From a checkpoint of a small image classifier: arch vit, soap at rate 0.001.
Rows from block 5 of a small image classifier, named by matrix and row number. Rows with one number within an expert belong to one neuron, the router's apart. Each number is 500 + 40 x the weight over its row's rms, rounded and kept within 0 to 999. All counts start at 0. Numbers have three digits each.
Before each expert's rows are labels from the 100 images, of 14976, where the router gives the expert most weight on average: "responds to" is what is common among them; "place" is the part of the image that holds the peak. Only what is clearly more common there than usual is listed. The data: numbers of one to four digits printed on busy colour backdrops.
# router: router (model.blocks.5.mlp.router.weight, 4x384, trained with AdamW), inputs 308-383
# up: expert up (model.blocks.5.mlp.up, 4x384x384), inputs 308-383
# down: expert down (model.blocks.5.mlp.down, 4x384x384, transposed), outputs 308-383

# expert 1
responds to: length: two
place: centre
router.1:605486526438516518426568448466455454478573473474494483407521544548428559480468543515529463476502431545485531515562469588503516479444620517556525554482460556497461501473445516535511469474555461502516516499474487469490440506491441
up.0:502507492541530513482508452499455520526495488460496483513531503453537524505496495486498412486497515528542527444578539521513511468471485518559510416474506450429449422525587495471451547541556425493523514543498526473482532555496521
down.0:447544533477530494583502548529501538500484513433524484515545505489463504517484417541466464505451520488470449510530467545479469441544511473427438523502513483465527501504469477435551520521535457433455509504513561518483493524486500
up.1:528490418464497512519508554468583513462463518564492618442467414558519506462453552527452509453483539450531508506507502490505582499481500526558492477528472523594591537466510511476469554467502436474497469546519514468457557482538510
down.1:520530565601502431514461543508425555484462510534460441459491521532490450516512502544531488456421480470482496506509488430467511577544524527534552530509513542524530411544516515482560569524447499492473521567497476466511459492467469
up.2:594463467461481409484501513516563496486499538417452437469515500479502465497464498437511468472482518540480524537584459506446511458507503499464461533559574517525357500485579506469484463448484510495510590553505468500512546550540458
down.2:511482470476499489549416468540564501499511399563483578542527533518517505589488522474560470478492497534525532460413537449540451553509437468491457520501472437468484558483500491497483513541480491497467430409499499478532515531486486
up.3:490433482537526386493529526530485496514477494533480482459503481487483494475533535507475492525514517434473499442526509519414529548496521525507390496494427491533458474512534465517456462508475511477511431483516492483566478495459663
down.3:472444537490518528421478461474504525462477467462507479495500464518428431511510443535494436510477452519518455474452504487496509530538454492551534566477419535480496487487554535472559506550542503486509546451555512477508487503522513
up.4:522518532461563396472593513529512475459488487525503483517524488528453477527502476479438467515492455582411489526447525491547528432564507536441530473475540586439421514541513466565534511498511530543397467512476496484516561422524497
down.4:477480526516499503553577515555498461485531444451570562572484520539478495514513540493487514507508469579521499463472570458493487564503469484460506469511510552483529508536500542535540501553515511446482571553514490530476469566553516
up.5:514497566489484399446484454520491537502546502525506562477454547529489474557493501465459558558529444500475485504528528532504456549510488573521588488494557500505546487479561440480498537527462506459486505539455460487484435488529490
down.5:461559456470490459480501533479512503471505494475546507493513473450538518467516550464548435465437507468476516458482491492525495415550500553485384462548476425462537490508436547475551482508533517546464451441543475399512516497474491
up.6:533458466500481463417514445476509458512515473466571551434494540568466485463457589482505489438486480540548564462492542528486509435476485433489499512540514540457483501551498421470522482420507483473504439518503459518488505518398520
down.6:461441501520466482483529571538482502489518508519532528534490496496502478470558500510508504475496535522461498536578519446476462420529488569517459544476509463494498495439487536528488489572542467434511442496512570545486529506445441
up.7:528541609480482518477475444523500555539460450495457580480561507464475484567521547481483493528499446459503572491512520489557557588614541518564529545519539546560463404484503423521509522521532504539478531513472475517438544526478469
down.7:449511500504448449458458559537508520472500512521507404464483600445517450438469550579543499537501421478514503630468512444532433478457512537510476472466534491459502465468500475511469506489532457469473477532504425508525449500476494
up.8:551542521489551449461508495550562525532512509538461533532522506481496516495434448581540543546413437477494479549470533492491566442480491577492457497503560536484464423481575409481496469503548615466477561497494483507492471415474572
down.8:403594514537519547523501459389535509498578482527533477541563520483554456482493560473472518516502515511499510541472487488521455432499496497448501451519600520560554526516475563548517540466455448560506506500463451506506514463413450

# expert 2
responds to: orange ink; length: four
place: top centre
router.2:444491568533511515473499492501464447474435521533476485476484447501494497491554588423466462508481567493431449445509533429489409466569517529458428490456550467546479445499484496475453439591463528483507491501440551509505522461526541
up.0:496483467501476537485476480566565515473514521590476443517481454590540572439574515524527484440475473485496524541463522453504591520532488624477480520454498479532532532506509439475472520523481408485544502480559640556498498516539503
down.0:416470514595568515466426523468450458519510530502506470495482502609488509470449439456487543496459471574515449461490520568514511489479493531588475507540553530552536452574555508530565462526491517522521513529483534446496453466561519
up.1:480490506484541478538519483455447549499545493503493441411495559455485495504501519512560539532472443507494504522460517433503511490525548468511518477480522458528458446457478437544461491550537427516591482555476476505525496453456482
down.1:503509427516551524478495425475446550455545496507483473519476501454551493535485518587507557529442486495512439566538564564564468506558523508542500539485406496537482434482561535490497572431431546452497513441525512544483489500550528
up.2:546450506471550576470528519457513526557452515529511476556501502577532505479533420483557506489462528517431453478526474566507531559509518453507576508557547459533527474507491484582488447521458437499486507447444511513454450479462530
down.2:501526501542514414494487468504521519417506618528461482477477485441465405548539562505548554492527487473548508550543518436503456499520611494486439506409511545529554485509512507492472475503507548521564492463482491428499475464538531
up.3:455465539507518539586451534462551467481479471483503540533470541470515485453456525481420529432458495476516511495501472507503518470459523480569510602506475440542447549555520493449476491557507506504509497516513512476502502514539455
down.3:475541447526472505509535473490459483459440500552556444504494566550509494459488490529514428462484503509448460581534591485489469496472455501525525442443504458503485507529497463491401513526458489481506485498541464536426511540530468
up.4:519514460549539554511500555514537496517523499458474571633512503457493514443546471592497520453496469474432512541586476487548438430449499518518512452528493516515537496547522496481599483507513493443470460542555550528515439491580523
down.4:527527492468472527529368528524523488487476517589473472535519424504511520511453546499518480498594510452524436526490481565509440481567459448523495550524592486486503503448526506473514484506478458448539451588512492520522520505463474
up.5:493458502483503533464513435468502440549525471529565493522518496517542450489468541489416508530523425505453467468427472493574541438500490529462491471509521491569573505484491530430489528464613538549511483440464517517519567470528519
down.5:447529448419610480459505503426421515512519492497533484499478509478510537486469526529486520486513500534450500541548427530531509483516523539469513553422499517522502547468468482509536550450528429474525564492563503499482508451525487
up.6:494465523449492577509490566509545443531623532561515591547490437499493517455523493454517513482539469560481477513476558553515482572510557479501579489496424563498545565510548554540486477472470477515558491467465530440440449420468490
down.6:559459516459429577485515481549541497520458477523511534504534547498437561517567548563501471587475547410507492610521567513531490526499476455471506505566571497464529428514562552505521501520510475438563544517547510473595505455603447
up.7:504501477495505485475491487482425483553520506516519468541539520463505508458496511507502469594531435558423482486499491490495501512568510518473474491521478441489516533465486519527465514519549516611481441476542510470458415542479471
down.7:519523446506479456561548570496496488465513469584504475564520530501465515541480469504505541501564475487476552497526471530472501520514519495549459503476558550455521475508551518458547498506559505448512479507496500495530504470562508
up.8:586519503389542563519426508548436471469506502481479461557516542457484620478551443510486524550527498517517506449494499492489515452503522505529447511461473470513470506489556533526491509495480516539534564514495526456456566538464439
down.8:500473501511485523602444455533513553517509433466526452520539433565466518622470484497465478591470504521476520570561574478516564508445455508523463533492481507561492515517506524513566449494547527474519496496557477517500449491531513

# expert 0
responds to: length: four; brown ink; red ink
place: bottom right
router.0:407509553501445461564496517522512531482533499494541493559454502509526437500567482463432506535450585470483491511471513488514557422523448524395485475489488461433511555532545465519513484473463425488565514506488484520502471473592494
up.0:487508505458510521487457458534508587570516522551486461533498548516490386506582438479478487485462559438581491546440544467549466503481541578478464409432508530476481491542509501511431506512512438534559576467587520526497423490470478
down.0:502504472474504558427565508456459500466496500530550560529472538436477462450413494492537502401506504505511534434469562540439481490527511487520533487536493466483425483469565522434516508523449488506532532488534470537452447485471476
up.1:557436483512528556535529468546503553545481477501475469538522508579445489531536488519490447493499447471542505480523526465423450526483507531467507476442512540550475489528600496510500456511497436539514485503517529513457548525464575
down.1:523484501532579466531567522508549419443502528584515471534497535581497530475451428520556517502546482529487510461491466457517524491600492492560432540488423518539555470480486594505487508453506467507464515489478502513539516459506424
up.2:492517500555493492495495504512497490520485483547511476463484530477522597534463507522489505419490574482447554507520450538503548574533555519479436551533493541578489502463532525564480473458512538528490476528538493518446518474539535
down.2:491527452482416540547513545520495503516535571421462534569483471511473519506458414493465531522481510555532596483577542497539477489505497519543592468493574514505478427493468476484529429487565504540459542411537515538478543560564545
up.3:436535474504514505496518576416491502532516503515501486511460540529494542450511492495478521488476461540450471529521476491493499453508457499448500465522568487481448493487519506466503511517596556468534532540563485514451501502477494
down.3:438567471490451580513544491584469514495467573538509549557500555464559422452541499476518566511502532451505540510413495569460556494532529498479479537469602435545497450543496542558423483546530453532502436473509486463491483504425536
up.4:436469435519496472511569520496480558534502522468504516478459561470467492504490469564450481441517514465551390570467468501478496514411501486491462506533500467508553517495495488440456547501502542512482467516538573521483518502531463
down.4:608487439403451483564485462493532503473478567547540542480493458568506434509509586484513460529470544516523507488450491441553509493569537477577549432495472532513442511484501570471493436512471533399474557500455484490497497522479500
up.5:504514498439519440527430441493574484470527476522520557523509511549434522441519497522526535433539505605478530613551477447561523434445489453565484481446482473470456502539487418463487484496486493490474482443534511495479502474533589
down.5:497518583521552450429535499491532524473495552503538492488537498473590507507518544432511545505523484445456482418482455467505531541572448496432536509537521492494528533445571511512526495508503472458458476464415429490561541481476455
up.6:492463570498540446486498411518506537488475518561462480503570493568527485451472474514509438559469537508490501545435548502493528528534554482559519528509475466460467548482479441515469502418489547445493505473577529484526496537551497
down.6:578573449485506468550481473508533535468521534521461499535488540497492505599557537501451472516542544498510458458556555569466519524548523494438448532567561601517441492434528474542485503500495485485505454464498494487497493535487541
up.7:510459483499526499463516492479484477543482475418445512537530492488515538549505542487529432527480466517440499509567557459460461466504510400524545531537530468459527537504442445483514533465512531434518498489506516477507504464451498
down.7:431515501570480480494521495525535515523575463526464545605509474459530438547459499528508562488487482500539477492526472472546480617485505503494564456504440409548543527477490528481518519569556511553529465533433445523594520590495534
up.8:503590481503535444463500516475491553552571515488463518546542553503498489490512523455560505474572479501576540459536466511488440546527524573505572508479508445462521530536472509437457518516513544549530470468502484555519551488468550
down.8:484485505471490479458556529525571456454487530490495545500487471428457499428482505489421509534457495467555543502566551426488482453550462506488523499492490543470532563451510483518458527464463534537472532439453476467533496496451435

# expert 3
responds to: length: one; black ink; last digit: 1; first digit: 1
place: middle left
router.3:427504495527524479509514482497513477426509489486584527485534455486459472515442428501542534508505540436568526574479519521492461599515436482520546560523540523550492537532486549480500508433503523561442439477537516559473467515492558
up.0:405542523511562492472537513490459441457521461534586548525442461416548503519499519484548437482554547472581554502533523466441475464470551522508532471474471511492515481522468511556543498479496511589433478543449486519496472591474509
down.0:512490507497534552520491497494534438450427495461524489486491478436551497458519534546588485528389404523428550503586566527485412468590525497510478454390571477592481439518493497494491509510467547519452488476552513479484548535491492
up.1:479471437469440499507484503448528450509457500553466462581440529549522511532518511517527500471524438514536481517467475493522538524484609509486543507488517516496443599523517569472468535502574509482494524534470463577497523530435507
down.1:468484499524405621473542550508470469466507520535466452466481537558495508473486456508483440453588494556523564477504520481534493489450461462520486551485491489499520536541498418502560486498531516466500513486464513519403557525547583
up.2:535532555523506479515536496553537526523533589577455499525511501458469528517533454548436489488504425556518535439484519503516475467513562546426547464492518556489495525455491437542517498493469426474553536483495474441519530444482523
down.2:517553525573484527512515470413510502487586432523506512478416513569472437506508580452439507499490561494476540531461507499463530446538481498591500578535506485493500434439505480456495500520546527510473554485455529484527518528526551
up.3:471547467448422457495472529505491536524497454534468508512529610529489438505506494524511519483565484472529502484454529573517558590459525493437421586486493542478523500473498486510484498533499477458457513520497484518472554432569543
down.3:465539532509534586558516451443485545483530473490453459433544432511542533504523528563455475498488520566580534502533518527573508494502496500537490496512571465526508451496472528535475542483504527492388492504506571531509520437471519
up.4:524492524459485474455570499507465523514465489563479522503470530505521520564533487474529480516503427453549477580512517572502571595502511588538479571464524439474462444567486558411498484479532485537461523443447419489458490465515524
down.4:536481485504471479534542497532563563506568497472461513520443610467535467422474483537565488545461457530441420493446525489436527422505488456445502472521500440529561484524516516548557509547547466458590522543479519462498467526553461
up.5:474488456470507498521456486475541582518551536462484472499552492459531508500474492507508497471528491578455491487521495471500565463502528537540530522548490447464465501455524511552478531524447457528520564552425445536494448447522483
down.5:505466493521472504496538470535476385563459522487537529548507530452496463565585495508553524498424460509520465460516543537526461481500546480498496485521539556538558469516518511451501431494544444501498435532407475522509498518477455
up.6:506460447517482505464453515457543525470488501427534542478600492534523533538373500486430599492471523501571430465525463526486513508512532477524465466426505453500549497518464500418496506462527534542489479465495475477488531556480540
down.6:537491511626521439471520485464514518492417568478512587536469465485558446491598500583485520539501439497525554468443473503438503463508564491523503513556564484483496473554554484528491453503465468452470529517474517543506482425518482
up.7:495531556568542480527526501487571440490427475502495457484500442473509495428475469601485500552475517454451478484528507482518462444523514530435434469493519548537489493507578420451440507534490486515558538498489446437539461533488485
down.7:527558567513496552536552560465546486493531515549526492512542523444505529548468490510407497452529518479518479534462525466557551569527556533501475510503448523568595477466465534447467519542488443439495414454507514479574526471516487
up.8:499515556452512486544467463482513504497542488499451470467485531547597426528509537477383535532522502511498532496511524489501469505550484452413553465524480452472509503555547485492564454494515487501507405504560476552539490496489482
down.8:481509453536437492490525572495534504475451463549536600463399467506511471518443509559474531484539503392540544439508482480538509543487407445546482543482490480517566518505483461514493396529526554453510526445504527433435579438468462